Weights of a small CTC audio transcriber: trained on two synthetic voices taking turns or overlapping, over music, noise or silence.
Rows from block 5, named by matrix and row number. Each number is 50 + 15 x the weight over its row's rms, rounded and kept within 0 to 99. All counts start at 0. After the name is the row's rms in percent of the matrix's.
# fc2: first MLP down (model.blocks.5.ff1.fc2.weight, 256x768), inputs 154-307
fc2.189 119:43 60 55 42 49 60 44 52 49 44 58 45 39 47 36 48 50 48 38 40 49 55 48 26 59 45 41 70 66 12 51 44 72 08 45 32 66 46 41 41 57 42 49 52 34 37 36 66 42 75 47 64 58 41 49 63 59 48 41 46 25 49 51 37 32 45 24 88 46 41 26 64 27 49 49 66 64 52 59 42 53 45 34 55 48 49 61 38 48 38 47 54 24 48 48 23 40 60 63 35 61 73 58 62 33 39 54 59 45 54 63 48 05 35 38 16 63 45 33 54 37 43 48 60 38 70 38 41 54 52 25 47 37 61 56 46 28 49 40 51 46 40 19 55 30 29 69 45 55 49 45 08 50 27
fc2.190 089:48 40 49 50 42 36 46 32 54 39 47 35 54 65 52 47 25 44 71 35 40 41 45 47 30 90 60 60 47 36 33 35 36 48 17 15 39 54 47 55 39 64 60 28 56 57 35 38 25 57 33 31 47 40 51 60 56 68 73 58 42 53 65 46 39 41 70 39 62 55 43 54 55 23 44 49 48 54 34 37 51 46 21 40 29 62 58 33 40 42 56 45 36 42 50 56 63 50 48 47 45 55 29 45 30 45 53 53 50 63 52 26 59 43 72 24 60 49 46 27 27 47 28 69 51 44 31 67 55 32 59 47 62 43 55 85 39 58 58 63 71 27 54 73 24 36 27 41 52 43 40 60 32 18
fc2.191 119:45 49 52 62 36 42 45 55 49 53 54 52 93 48 54 68 48 34 70 60 37 58 49 76 30 64 40 67 54 88 53 64 54 80 43 55 46 48 42 55 51 60 51 51 44 81 94 57 46 47 38 54 45 73 56 63 58 61 49 67 64 54 35 42 70 85 77 48 63 67 84 58 56 68 52 45 59 51 33 39 53 48 66 59 33 46 42 58 34 83 51 63 75 55 60 82 49 33 52 57 51 55 52 44 48 42 40 49 55 55 38 66 68 85 63 64 42 50 40 66 54 55 62 57 64 43 65 46 49 60 98 61 52 58 59 35 82 42 40 59 35 54 89 49 95 65 47 41 41 55 66 58 46 42
fc2.192 101:45 54 66 65 17 32 59 56 75 55 48 44 66 37 62 34 52 56 61 42 89 39 64 86 44 41 61 40 47 72 65 81 42 67 36 62 53 30 43 66 44 37 58 52 27 60 89 55 89 59 43 64 51 53 60 21 51 62 46 51 37 68 78 48 55 46 82 50 38 67 49 46 66 64 56 54 60 51 41 62 53 63 54 61 33 40 72 56 27 58 33 62 95 48 26 66 51 53 31 31 42 55 42 46 67 88 62 65 62 50 74 62 66 58 60 62 42 47 64 69 60 39 62 44 56 52 35 51 68 66 76 68 47 53 52 51 95 30 67 36 27 63 55 42 49 63 51 58 54 70 33 63 65 44
fc2.193 111:71 46 43 61 56 30 39 58 26 46 60 64 92 39 51 63 45 38 19 37 45 49 74 70 44 46 44 46 31 80 43 25 52 79 60 42 34 55 55 54 56 84 67 66 50 73 74 64 20 53 59 53 37 63 48 52 28 45 76 24 41 54 58 62 64 20 68 53 38 64 92 57 60 42 54 58 19 56 36 47 68 53 44 63 49 49 51 44 57 19 51 58 68 47 48 96 35 48 31 67 63 60 51 31 32 52 28 40 33 57 53 38 79 76 35 55 60 44 53 41 57 42 77 49 60 48 60 39 56 45 82 40 38 52 45 18 53 50 44 66 61 52 68 65 80 60 24 52 49 53 59 67 44 40
fc2.194 113:60 62 37 64 47 60 61 76 71 56 46 49 75 56 57 53 78 38 65 41 45 53 42 66 54 55 46 56 42 61 47 88 62 57 74 69 28 33 58 57 64 30 46 47 47 65 79 32 52 42 49 29 43 55 68 56 52 57 22 55 58 37 29 65 45 66 78 45 58 39 99 58 77 74 46 61 41 41 54 31 55 27 61 60 50 36 46 35 46 68 45 73 74 53 34 66 62 55 36 62 74 47 30 46 49 57 69 63 75 58 14 60 74 86 32 60 52 56 50 59 30 42 50 33 56 38 65 54 28 60 75 62 50 42 35 51 92 48 22 72 29 67 91 27 52 42 61 68 55 51 42 99 71 78
fc2.195 119:34 55 29 56 30 45 58 79 62 56 50 31 84 51 61 57 69 52 60 54 77 77 53 45 38 54 58 67 67 72 69 82 25 58 43 85 32 26 45 45 65 64 54 38 49 49 63 65 76 40 57 45 55 42 52 49 48 55 47 61 47 52 36 57 60 67 63 49 57 52 72 44 67 90 43 40 43 61 49 57 41 37 75 52 51 44 57 55 44 60 56 45 49 50 46 75 53 44 33 53 51 61 56 57 75 57 44 75 60 36 46 82 54 58 58 87 46 49 69 71 60 59 45 08 57 40 56 41 49 79 60 64 33 67 23 24 54 66 28 30 31 90 65 54 69 64 52 68 29 46 69 66 48 65
fc2.196 097:60 69 48 62 44 51 22 48 42 48 74 23 14 57 62 75 59 30 40 71 11 29 72 51 37 65 67 45 74 65 41 42 69 42 63 39 49 45 56 45 29 46 56 73 48 61 30 48 39 37 76 35 37 52 27 47 34 23 61 40 40 61 32 53 57 60 31 48 62 52 23 49 30 41 44 54 65 59 50 60 49 32 23 42 55 63 67 46 62 56 65 39 31 43 62 51 47 45 64 31 51 49 49 71 39 48 43 58 32 41 38 28 24 54 52 10 48 41 57 32 47 47 55 55 46 80 44 39 60 19 30 50 49 39 57 59 48 34 29 69 51 04 20 37 45 51 30 67 55 38 33 58 57 56
fc2.197 099:52 57 58 45 49 57 18 49 10 47 60 54 48 67 59 62 63 64 30 60 40 38 45 50 51 62 58 70 70 43 43 25 74 32 57 42 32 75 49 41 42 59 49 60 61 27 36 64 37 63 56 41 59 38 43 40 62 42 67 47 48 81 53 50 69 35 39 14 47 53 01 52 27 54 67 62 36 36 83 66 47 65 41 63 55 68 53 46 54 35 38 35 34 64 40 38 43 61 59 51 46 36 47 71 40 59 32 21 59 52 56 50 52 23 51 15 36 60 70 34 72 57 60 42 64 20 51 53 44 42 52 19 54 60 90 51 34 52 67 46 61 22 42 47 49 48 49 49 54 68 46 40 65 39
fc2.198 103:34 33 50 37 64 37 28 41 55 36 43 59 33 36 37 57 64 74 19 50 39 41 59 36 62 57 66 52 54 28 37 18 45 26 38 24 71 48 60 49 50 37 31 44 53 45 32 40 23 71 56 78 48 36 50 76 77 69 67 56 48 51 62 34 30 43 50 54 57 27 25 52 53 27 43 50 42 55 61 47 31 51 26 63 38 44 57 43 51 53 57 60 39 42 56 51 66 59 61 59 63 30 69 32 10 28 44 58 28 59 39 40 33 18 62 33 28 56 56 31 44 63 52 61 50 75 57 38 47 50 28 53 71 52 45 41 34 49 82 57 54 40 21 55 12 49 35 48 56 55 35 46 77 39
fc2.199 118:56 43 43 68 41 63 92 62 63 45 55 57 43 57 54 64 58 51 50 33 78 53 52 22 36 52 51 64 44 06 49 86 47 48 59 99 46 48 52 43 65 54 50 43 45 02 38 50 77 34 56 41 59 44 66 41 54 66 32 39 49 42 51 39 53 74 29 61 52 37 33 46 20 98 48 53 60 62 68 41 55 46 66 49 52 61 38 36 48 87 62 39 25 53 43 46 67 64 50 60 41 64 54 48 57 60 47 54 55 61 24 68 29 33 24 63 44 47 37 43 60 46 62 57 59 49 58 34 60 79 27 60 53 35 39 41 48 42 49 42 51 67 52 46 50 40 50 46 56 48 43 17 54 52
fc2.200 097:72 28 18 70 48 38 84 69 43 46 25 63 57 57 64 37 67 29 87 50 51 50 33 48 37 40 79 28 38 54 42 44 51 62 52 68 33 60 25 44 30 43 23 60 33 64 60 76 48 58 44 61 55 40 51 52 33 63 30 73 47 57 44 37 66 65 59 50 52 23 50 73 34 52 50 42 34 23 37 49 44 45 47 26 69 42 57 66 46 68 54 38 61 54 43 34 44 49 53 70 52 47 55 45 37 61 62 91 63 56 22 74 50 65 52 74 16 60 63 39 56 27 54 46 44 41 51 54 32 79 37 65 51 25 56 37 64 74 33 55 49 79 56 46 63 66 28 40 50 38 34 48 68 38
fc2.201 106:67 66 63 47 45 25 23 49 70 57 64 61 79 31 53 50 32 58 61 47 15 40 35 63 56 65 51 50 39 93 52 21 61 50 56 38 52 59 37 44 35 62 79 70 42 58 50 69 31 48 67 50 29 50 51 61 58 67 58 60 38 45 50 81 28 44 63 46 53 56 59 41 73 17 59 53 50 44 51 55 68 48 35 50 37 29 13 73 57 35 50 38 62 38 63 99 63 57 38 46 34 28 74 66 46 57 58 27 38 53 35 54 50 74 46 40 50 66 72 51 43 45 55 45 58 57 68 42 70 41 59 19 52 39 50 43 41 64 39 59 69 32 62 42 35 41 41 44 47 57 60 66 37 51
fc2.202 091:56 52 65 28 51 72 44 34 34 76 45 55 33 33 50 40 46 63 38 50 47 48 43 40 39 29 75 39 48 48 39 41 23 50 38 18 52 57 76 42 55 33 66 35 35 72 44 37 09 75 23 36 41 36 48 45 26 43 67 58 70 67 39 27 47 23 66 53 30 65 69 43 55 19 58 34 68 56 58 77 61 64 26 67 49 68 62 58 42 32 50 47 46 48 80 31 52 41 44 72 56 24 03 33 42 66 88 35 23 77 46 40 65 56 47 40 44 39 78 19 55 40 50 44 37 57 39 50 48 15 59 28 59 65 66 63 51 63 43 29 72 42 47 67 37 71 20 60 57 38 44 60 79 35
fc2.203 091:58 45 67 70 71 74 34 38 44 73 38 58 46 53 43 32 45 65 40 55 45 28 45 16 28 54 59 29 57 49 71 35 58 46 41 59 61 89 52 57 48 37 67 20 58 46 06 47 34 54 68 58 52 43 30 46 57 84 43 62 55 50 31 44 43 19 45 22 58 54 41 50 64 52 52 14 92 37 51 40 67 56 45 60 45 37 27 53 44 53 49 41 62 29 33 29 54 50 52 60 68 33 40 44 82 50 59 77 69 32 85 70 20 48 67 38 30 36 45 62 48 67 78 78 54 41 58 50 57 49 49 66 72 46 76 41 65 74 42 47 62 35 47 58 19 60 57 35 63 44 56 28 62 23
fc2.204 091:40 19 80 70 55 55 39 35 34 24 58 62 47 39 78 42 58 53 50 70 82 40 42 42 30 39 32 28 36 39 47 41 47 56 54 34 63 33 83 59 49 38 56 49 19 55 63 51 52 37 51 36 46 48 43 60 72 42 70 39 40 55 57 41 45 23 26 70 38 36 37 36 40 43 44 50 52 57 66 62 36 34 23 65 79 18 66 49 49 30 47 33 27 50 41 43 41 70 68 35 47 15 31 45 45 90 51 50 29 48 40 22 50 51 33 30 14 45 64 54 58 44 60 55 64 50 43 61 45 43 43 66 74 58 50 36 52 62 58 48 65 32 57 31 50 66 45 41 39 74 60 27 77 36
fc2.205 091:56 39 53 70 88 58 60 44 85 47 48 50 31 62 69 41 60 70 21 40 56 82 48 01 44 55 52 56 58 52 33 13 62 08 49 60 45 27 76 67 88 45 59 44 43 28 22 35 41 55 64 45 27 39 72 34 39 43 55 67 47 41 28 62 16 66 36 61 39 56 37 34 56 32 79 44 66 43 56 49 67 58 64 42 73 47 64 33 39 41 25 55 35 54 52 43 42 49 64 43 75 73 44 47 49 52 41 65 41 38 55 50 53 39 24 47 25 38 62 58 45 33 63 54 57 46 50 42 40 25 22 30 60 66 69 60 34 25 52 53 34 46 44 61 55 66 60 44 45 37 78 45 85 65
fc2.206 093:51 33 81 76 72 53 80 61 55 35 71 33 57 32 30 49 44 43 47 21 60 34 63 79 57 36 30 58 30 51 57 50 55 52 52 53 64 58 52 51 52 81 65 28 40 43 45 66 61 58 24 39 46 20 54 44 72 20 53 71 66 59 57 44 47 42 64 39 45 45 50 65 47 67 65 48 59 50 76 89 82 29 89 47 61 33 42 49 48 82 71 41 40 57 52 33 20 67 43 40 42 45 40 38 52 46 54 44 78 48 22 53 61 70 38 44 53 79 34 54 21 56 76 33 27 58 32 39 56 60 43 74 65 46 59 43 57 55 66 43 77 59 72 80 72 48 55 53 42 38 51 67 45 64
fc2.207 093:59 36 47 38 36 36 33 29 66 47 42 44 06 39 43 22 48 45 54 58 52 47 44 24 61 69 56 39 54 52 59 51 47 45 58 31 36 50 50 25 39 51 48 55 35 49 33 56 54 52 53 51 33 34 79 15 49 37 37 37 53 45 37 61 49 24 56 72 43 42 43 59 39 52 44 50 53 35 39 50 44 61 56 53 59 59 40 54 59 51 65 27 40 62 29 40 67 43 50 27 60 50 56 61 39 36 23 48 26 24 56 50 49 54 41 36 35 40 35 46 78 61 41 44 39 39 49 44 50 00 55 38 55 73 61 65 51 20 48 57 61 27 42 36 30 46 34 62 32 45 49 64 37 37
fc2.208 091:66 55 45 47 40 57 43 20 47 37 51 68 54 42 39 30 27 36 30 63 29 57 74 44 48 53 56 41 48 66 71 20 44 41 40 39 56 64 72 64 69 41 65 56 75 91 55 69 47 66 71 52 29 67 60 51 31 55 57 85 35 55 69 54 35 34 60 41 18 45 77 31 67 45 28 40 50 48 58 64 58 62 21 70 75 57 43 47 74 32 46 47 67 54 60 66 61 74 68 56 44 53 47 44 27 56 43 51 33 43 37 28 49 32 68 28 72 60 49 21 41 35 76 91 52 44 62 28 51 42 76 51 47 42 62 72 66 51 43 56 68 63 51 50 39 25 69 49 58 69 20 55 52 58
fc2.209 099:48 41 46 21 47 53 75 84 50 39 47 52 39 66 43 63 38 53 77 37 66 58 46 43 33 46 68 32 47 26 49 50 52 72 26 56 71 40 47 52 60 38 45 37 34 35 61 41 65 54 49 55 74 60 56 54 55 21 49 76 50 47 31 39 46 65 34 43 52 53 55 34 68 67 41 45 48 42 64 25 51 55 69 19 17 56 57 60 32 77 35 51 46 21 50 37 62 81 68 42 63 36 49 55 72 49 38 77 69 63 68 74 08 24 39 33 45 46 59 48 59 43 40 51 44 53 53 38 35 43 49 66 55 50 37 40 33 48 47 88 71 79 38 50 39 55 72 49 43 45 54 56 63 55
fc2.210 084:52 77 29 35 37 53 62 34 41 47 73 62 36 58 40 30 40 55 41 78 44 70 12 42 80 53 85 46 44 49 54 53 29 37 23 61 21 62 47 50 11 56 49 56 57 37 58 60 39 48 47 48 67 57 55 35 85 84 69 50 37 72 47 51 38 43 61 66 43 54 48 32 52 35 51 59 55 63 71 25 62 40 31 72 62 58 33 52 83 41 55 38 54 50 47 50 55 48 57 51 84 54 48 65 61 73 33 49 49 56 48 68 51 35 65 19 48 59 33 48 42 51 42 40 56 47 48 19 30 56 38 64 63 38 58 73 70 59 26 69 42 40 51 40 71 49 45 44 23 60 71 69 29 52
fc2.211 097:53 28 48 34 70 45 70 61 48 48 40 57 81 94 36 56 17 53 81 65 53 77 60 75 48 55 54 13 45 51 65 53 40 66 62 38 40 54 59 69 48 55 49 45 62 77 47 54 53 24 88 40 54 36 42 43 61 61 39 51 59 63 40 60 66 50 51 43 58 63 63 47 84 75 67 60 56 37 55 64 28 34 55 66 50 61 54 78 34 61 63 52 60 29 48 46 48 58 47 60 62 58 35 50 52 50 67 55 57 51 47 50 73 94 22 61 38 63 43 73 52 53 58 36 39 70 71 31 34 45 63 68 67 51 44 45 47 74 35 50 63 77 68 49 75 72 52 50 47 52 32 43 31 68
fc2.212 103:46 57 34 38 38 28 55 21 71 63 50 47 72 35 55 55 39 58 47 41 29 33 52 57 50 45 50 55 63 73 72 67 61 61 55 68 33 33 24 62 48 48 51 79 69 89 72 59 39 62 42 78 27 50 38 61 36 59 47 49 54 46 44 51 77 28 59 56 68 54 63 63 53 50 58 78 58 42 45 29 68 44 66 54 38 72 44 58 50 56 36 68 99 39 48 99 59 70 55 60 60 47 48 26 34 63 35 29 46 27 30 67 84 50 76 64 54 71 56 67 48 57 54 61 40 52 57 48 61 43 61 46 44 45 42 25 60 47 36 31 64 65 78 67 50 71 55 61 42 29 37 68 61 65
fc2.213 106:57 48 44 28 33 36 78 72 35 58 50 45 76 25 60 52 71 58 53 56 69 42 52 48 54 61 33 66 47 68 57 52 40 55 56 66 59 49 41 54 48 34 43 32 46 45 82 43 53 43 58 19 36 55 63 40 40 55 60 72 57 51 44 54 60 77 50 42 58 45 80 60 66 71 53 35 55 59 43 65 55 57 47 58 44 61 42 28 20 82 55 48 70 42 28 69 55 53 38 62 54 67 51 50 64 59 62 58 55 53 44 43 68 69 54 63 70 45 48 35 64 47 47 43 50 48 61 63 31 64 64 60 30 55 51 73 64 52 69 39 46 77 60 49 81 28 47 52 55 70 71 81 51 45
fc2.214 111:62 68 57 56 36 74 48 64 58 65 54 32 99 44 62 35 52 55 70 58 61 81 57 78 36 45 62 58 53 54 49 85 62 79 39 50 31 57 53 39 43 54 51 46 57 81 86 49 60 51 55 40 63 51 46 43 39 55 50 59 46 48 52 54 57 63 64 34 66 34 82 65 75 54 59 37 44 44 45 55 39 59 81 54 55 48 43 68 48 61 52 46 53 63 58 59 45 33 38 73 58 35 54 63 57 55 59 27 56 43 67 52 79 73 52 57 63 57 63 49 42 50 42 72 57 50 53 45 69 78 67 72 49 49 48 21 66 50 53 38 45 78 72 54 70 59 58 39 36 64 63 58 46 62
fc2.215 101:25 67 56 33 67 61 36 31 25 44 23 47 54 45 51 58 54 55 28 47 40 43 47 62 27 44 51 43 41 36 37 39 69 35 48 32 51 38 61 62 37 65 46 58 48 50 45 58 17 36 32 68 56 51 39 45 52 79 31 52 32 64 49 61 34 41 80 42 63 40 57 60 48 33 33 44 52 43 50 33 37 38 20 60 61 43 41 47 59 31 53 42 60 49 52 44 40 35 29 65 46 42 68 25 21 29 50 38 46 56 58 23 65 46 53 24 50 47 56 54 50 79 39 46 47 80 57 48 59 41 52 22 33 42 61 49 46 54 53 50 63 17 54 37 27 63 63 35 64 51 45 71 38 49
fc2.216 111:55 59 67 48 52 51 70 67 57 46 55 61 39 42 71 29 72 76 50 32 49 50 34 36 41 59 48 61 59 04 56 68 48 45 40 67 57 34 36 37 45 55 58 75 40 20 37 52 67 65 56 37 52 56 56 45 43 50 54 30 62 62 52 50 81 52 19 46 53 37 16 29 37 73 43 56 37 59 52 70 31 44 60 47 58 63 39 40 73 86 33 61 35 57 51 33 45 33 63 33 30 60 57 36 96 52 38 69 74 55 46 81 23 14 51 54 58 36 62 53 62 70 57 46 64 50 46 39 44 70 22 72 38 44 35 70 31 36 50 48 65 56 45 35 47 61 40 37 45 29 66 24 67 56
fc2.217 092:35 50 72 33 71 61 33 31 58 70 54 64 45 63 39 30 32 35 73 32 67 57 42 63 72 37 65 44 58 61 48 63 64 58 57 36 55 45 60 45 37 61 84 49 51 77 60 46 58 71 58 56 66 34 30 72 36 61 53 39 34 52 39 39 49 62 41 43 41 57 61 45 47 66 53 57 40 44 34 61 66 36 55 33 51 28 60 52 57 89 59 38 66 29 49 58 37 42 31 34 34 27 58 39 52 71 50 84 63 49 47 74 51 42 43 48 46 10 62 31 61 55 51 36 30 44 22 18 55 76 69 43 52 50 52 58 59 44 50 56 57 76 48 34 55 65 31 47 78 54 59 47 40 51
fc2.218 098:46 44 39 54 34 48 54 60 61 63 39 45 53 59 39 51 57 38 55 65 52 55 29 60 79 36 59 45 41 21 62 91 48 58 53 68 54 43 22 60 66 42 60 44 45 55 61 42 96 37 51 20 68 65 35 41 52 40 40 41 52 60 52 72 60 55 38 35 57 53 62 37 40 91 57 50 72 73 42 69 30 56 72 61 69 68 41 50 38 68 40 69 47 50 44 41 45 49 44 54 54 46 31 49 72 72 32 91 78 61 46 68 36 36 59 53 53 30 39 66 57 77 41 68 49 23 47 42 77 66 46 46 38 69 60 23 77 61 52 29 33 58 60 38 70 54 31 54 37 61 78 47 76 49
fc2.219 092:50 72 32 48 46 50 69 81 36 51 64 49 42 66 43 49 61 49 42 41 55 60 38 77 55 47 35 46 68 49 70 83 44 64 44 58 39 71 49 55 35 40 36 67 52 52 49 43 59 64 50 23 60 68 49 71 53 43 41 50 42 55 39 44 72 60 44 57 28 61 64 51 54 53 49 36 51 62 55 23 62 45 55 48 57 53 39 64 60 62 60 49 47 48 30 52 68 61 48 44 40 70 56 68 83 43 56 49 32 55 32 58 60 72 34 37 44 53 34 48 52 61 61 28 66 68 75 44 39 55 44 81 24 36 46 50 54 75 44 66 19 40 65 31 65 53 70 76 62 66 45 88 70 56
fc2.220 120:45 55 57 62 50 41 26 47 64 44 45 18 67 63 39 42 46 43 27 51 49 55 58 90 41 47 51 66 61 96 42 58 47 71 38 32 62 51 63 61 51 52 45 56 58 93 70 62 30 50 74 58 57 41 54 38 68 52 60 59 55 36 37 56 40 45 76 53 69 42 78 49 81 32 57 54 47 46 04 53 65 52 41 48 53 55 48 65 48 48 36 44 70 53 22 85 51 48 43 37 50 40 50 47 29 46 44 39 31 34 38 29 92 83 62 66 55 49 49 44 31 48 42 38 44 40 58 42 63 37 82 63 54 41 49 29 71 42 56 53 57 55 66 62 38 37 55 48 58 59 50 92 51 57
fc2.221 102:60 63 45 52 43 47 59 57 40 33 58 58 37 49 48 52 80 35 59 49 63 40 54 19 48 32 59 50 54 40 55 64 39 27 35 54 51 34 37 60 63 39 40 48 44 18 41 55 36 55 44 60 46 43 45 75 45 40 67 46 40 54 42 73 43 59 16 45 51 52 28 44 41 33 35 59 54 45 62 51 45 47 60 56 45 58 67 57 48 65 54 55 12 63 44 00 33 47 35 53 44 59 44 48 52 66 68 49 42 73 47 56 00 31 49 27 26 51 60 45 46 52 41 48 61 67 67 26 45 62 22 53 42 50 41 61 20 39 42 70 56 39 12 42 42 44 48 48 29 33 27 32 40 58
fc2.222 089:49 77 66 39 58 47 40 62 56 49 50 44 14 46 61 69 63 52 37 46 46 31 66 42 59 49 62 55 27 22 55 42 72 40 52 31 54 51 55 30 47 55 50 70 48 39 37 39 22 50 53 70 38 24 12 55 69 59 49 67 71 62 40 64 22 23 50 40 47 45 31 44 53 40 36 29 68 31 43 62 60 33 40 39 54 35 42 59 58 38 35 42 35 54 46 37 71 49 54 65 91 57 68 54 56 35 75 40 40 31 30 50 45 25 40 04 31 41 66 35 58 63 58 48 52 55 83 75 47 61 08 32 60 58 58 36 58 62 66 60 42 42 36 78 16 52 57 65 64 56 42 40 45 23
fc2.223 112:37 58 66 65 58 43 14 33 39 26 77 65 66 50 53 47 48 47 06 54 34 47 43 54 43 39 39 63 39 80 65 41 47 60 41 24 64 57 41 45 59 29 54 48 45 51 54 40 18 40 48 48 56 63 51 58 53 49 56 60 47 65 31 35 51 15 54 49 51 46 54 37 66 30 48 60 41 69 62 40 42 57 31 49 61 47 44 28 38 25 44 66 57 30 47 68 55 44 53 45 64 29 50 55 07 70 66 37 29 58 61 11 81 50 60 36 48 70 58 41 42 56 61 48 53 60 65 45 62 31 50 31 68 57 58 52 43 58 62 47 65 32 52 64 51 47 37 60 44 54 41 78 48 55
fc2.224 097:63 36 46 50 36 45 33 50 23 59 47 55 70 50 46 50 45 68 45 43 53 39 60 39 65 36 53 46 27 76 54 49 36 97 56 58 66 42 11 60 57 66 74 46 77 51 73 58 41 41 54 42 46 64 41 40 48 65 50 50 67 80 54 51 48 56 61 47 46 46 47 69 59 56 30 59 37 42 32 37 65 44 50 58 51 43 54 78 41 43 47 74 68 59 40 82 43 62 63 48 45 54 52 67 40 48 38 58 68 52 53 51 59 74 57 74 30 49 40 60 50 53 44 46 55 52 44 49 38 62 58 54 34 55 56 25 65 37 70 47 56 57 45 76 43 65 36 36 62 63 48 82 40 55
fc2.225 096:41 44 55 58 58 16 37 23 69 64 37 40 54 52 20 55 52 55 40 51 28 46 56 59 62 57 36 75 43 53 57 26 48 34 33 42 75 56 46 49 24 73 37 65 50 50 29 74 31 69 61 51 62 72 54 59 57 23 61 62 50 57 55 41 35 24 49 24 38 67 44 53 60 29 28 55 44 58 65 64 50 33 20 43 46 64 68 44 80 25 44 39 30 60 53 48 55 63 38 57 55 44 35 69 48 29 43 38 14 54 58 41 54 25 52 26 31 33 50 77 46 57 47 37 49 45 53 49 45 23 48 04 68 57 50 64 27 59 56 54 41 48 41 68 26 66 65 56 50 67 66 31 41 44
fc2.226 089:25 49 47 48 61 64 44 51 46 60 40 47 57 57 29 61 70 65 50 56 45 62 65 57 56 44 39 73 41 46 18 65 29 80 51 44 50 68 48 63 40 22 49 29 49 76 68 45 69 40 58 63 60 54 58 43 62 50 66 38 61 57 52 50 65 58 51 30 26 38 65 68 73 56 38 65 65 57 62 72 34 54 66 59 41 55 66 60 34 57 67 63 55 51 51 46 48 35 35 48 57 75 47 65 34 87 66 63 47 47 39 61 62 75 49 74 65 58 42 43 49 59 39 54 59 45 66 78 56 73 54 72 36 27 25 42 60 70 47 81 38 40 83 49 95 62 44 59 48 61 65 81 79 46
fc2.227 092:54 86 32 57 56 64 75 41 35 50 46 50 45 56 60 47 45 43 84 51 61 35 38 73 45 45 42 45 62 61 52 60 60 67 61 59 52 19 75 44 44 63 42 72 65 51 71 35 50 43 31 48 63 35 74 56 53 49 44 65 44 79 28 40 45 49 64 74 43 53 52 34 52 62 60 36 50 47 58 47 65 62 69 59 45 80 56 33 67 41 44 53 62 56 59 48 72 61 32 31 53 50 41 65 60 58 56 32 57 39 48 92 59 83 52 59 48 51 51 64 45 43 52 38 46 55 51 45 46 62 76 53 50 49 26 55 78 35 29 43 64 73 68 64 49 48 46 54 41 52 72 66 25 71
fc2.228 093:58 65 55 37 75 52 40 22 51 58 42 55 20 38 60 41 67 44 45 34 73 50 54 57 47 46 42 38 48 52 61 48 49 54 58 61 61 42 37 44 51 61 53 59 21 33 16 48 56 30 55 67 42 54 65 43 69 52 37 74 53 57 51 44 55 62 33 47 44 29 26 57 43 38 63 44 63 26 65 50 51 45 53 70 56 65 45 74 51 61 56 68 61 56 79 57 61 60 14 45 55 44 72 18 52 34 49 07 42 52 44 43 42 38 47 35 61 46 46 67 46 53 37 41 49 38 33 35 38 41 12 33 34 69 30 44 36 64 39 62 17 61 26 52 37 67 33 54 69 73 39 67 46 56
fc2.229 086:62 38 40 40 66 54 29 61 37 50 42 50 45 50 35 42 38 66 69 30 63 52 77 32 33 46 42 25 54 61 38 28 28 43 30 34 40 63 62 39 55 44 48 30 64 32 56 70 70 58 41 60 55 78 49 36 36 44 48 73 69 54 42 48 57 53 27 61 57 48 23 71 59 34 45 59 28 43 73 38 58 47 51 65 31 46 43 39 09 68 63 60 48 45 48 64 64 41 47 52 63 79 51 43 44 52 39 36 60 73 36 81 59 38 49 54 36 40 78 57 67 37 56 43 51 44 41 50 69 46 63 69 46 61 28 51 94 59 58 57 44 49 70 48 75 48 82 32 49 46 34 43 57 74
fc2.230 113:63 31 59 49 44 45 56 46 61 47 45 54 82 42 32 43 37 42 64 32 62 54 69 79 55 47 61 45 63 58 35 62 70 54 33 82 59 36 61 66 57 53 59 51 39 74 85 34 61 32 67 34 21 61 37 44 54 66 32 60 31 59 28 39 69 58 79 32 48 48 83 40 69 61 34 53 39 40 44 60 60 24 79 17 39 71 38 64 34 55 52 63 99 71 41 64 54 64 43 51 60 48 69 59 62 44 31 49 58 51 43 68 83 88 56 73 41 62 49 66 37 59 49 44 54 22 52 38 69 57 91 66 47 56 53 45 81 50 47 57 51 71 72 72 77 38 61 69 57 43 49 69 47 59
fc2.231 117:63 67 37 56 58 66 44 45 57 50 33 48 82 47 70 58 34 42 39 35 49 55 58 89 57 48 61 43 87 87 66 74 29 99 55 42 34 48 49 64 65 68 49 62 58 99 77 50 56 56 49 62 55 56 41 45 43 63 64 53 48 53 52 39 67 47 75 44 54 25 63 65 86 54 38 39 43 35 35 54 44 54 69 52 53 61 35 52 46 39 45 44 87 52 59 97 34 39 26 64 61 63 51 54 52 28 63 43 48 48 51 78 83 87 67 69 33 54 33 37 56 57 47 62 29 37 53 44 45 57 81 56 37 56 61 63 86 59 32 32 42 83 78 46 86 58 50 35 57 51 59 73 35 56
fc2.232 111:85 54 77 36 55 30 19 36 46 67 70 36 50 61 43 32 52 49 14 54 36 42 56 63 41 72 41 44 40 70 42 24 54 29 49 26 50 47 55 32 52 34 65 26 41 59 48 40 36 66 42 50 23 50 48 46 54 65 45 62 35 42 43 55 19 15 87 35 23 47 55 44 72 25 55 35 44 48 63 65 65 39 35 34 42 55 56 52 72 24 56 52 56 47 53 79 43 55 38 54 44 21 50 41 36 63 57 09 19 61 67 33 89 61 54 44 43 25 42 37 41 51 73 43 52 48 37 46 67 18 51 31 49 46 59 55 57 48 64 29 63 43 70 62 38 45 71 43 43 59 49 72 52 50
fc2.233 115:56 43 53 53 69 51 49 33 88 55 60 66 11 39 52 50 63 57 46 69 45 45 62 26 44 40 38 63 40 37 47 30 63 14 66 43 34 53 37 58 53 56 52 54 75 18 22 45 29 55 69 47 53 29 55 50 60 48 60 54 58 45 35 52 14 54 25 62 42 73 11 64 19 33 50 53 34 51 42 63 51 49 39 61 69 49 45 35 45 41 40 47 36 58 45 22 60 34 43 63 49 44 82 48 24 43 44 47 32 60 42 42 30 19 38 28 57 37 77 48 57 47 41 45 38 52 46 62 74 62 23 32 65 50 43 63 29 48 56 46 56 18 31 47 37 50 59 61 42 36 34 31 37 28
fc2.234 118:46 51 49 63 67 40 11 42 68 66 48 46 69 55 61 43 47 52 34 43 41 58 55 62 69 44 59 63 45 64 52 29 39 70 53 17 41 36 38 47 54 64 71 58 64 73 70 55 35 67 54 57 53 53 55 58 49 36 47 57 59 55 51 45 47 15 67 53 50 53 79 59 75 02 37 31 54 60 43 34 46 45 10 66 39 51 43 38 58 32 52 68 63 42 60 75 39 40 32 53 62 54 64 62 30 49 43 19 19 30 36 49 83 69 56 34 67 47 57 47 49 54 38 49 48 38 40 53 51 35 93 23 32 52 56 34 52 61 57 50 69 15 87 46 21 50 59 29 50 46 65 67 36 37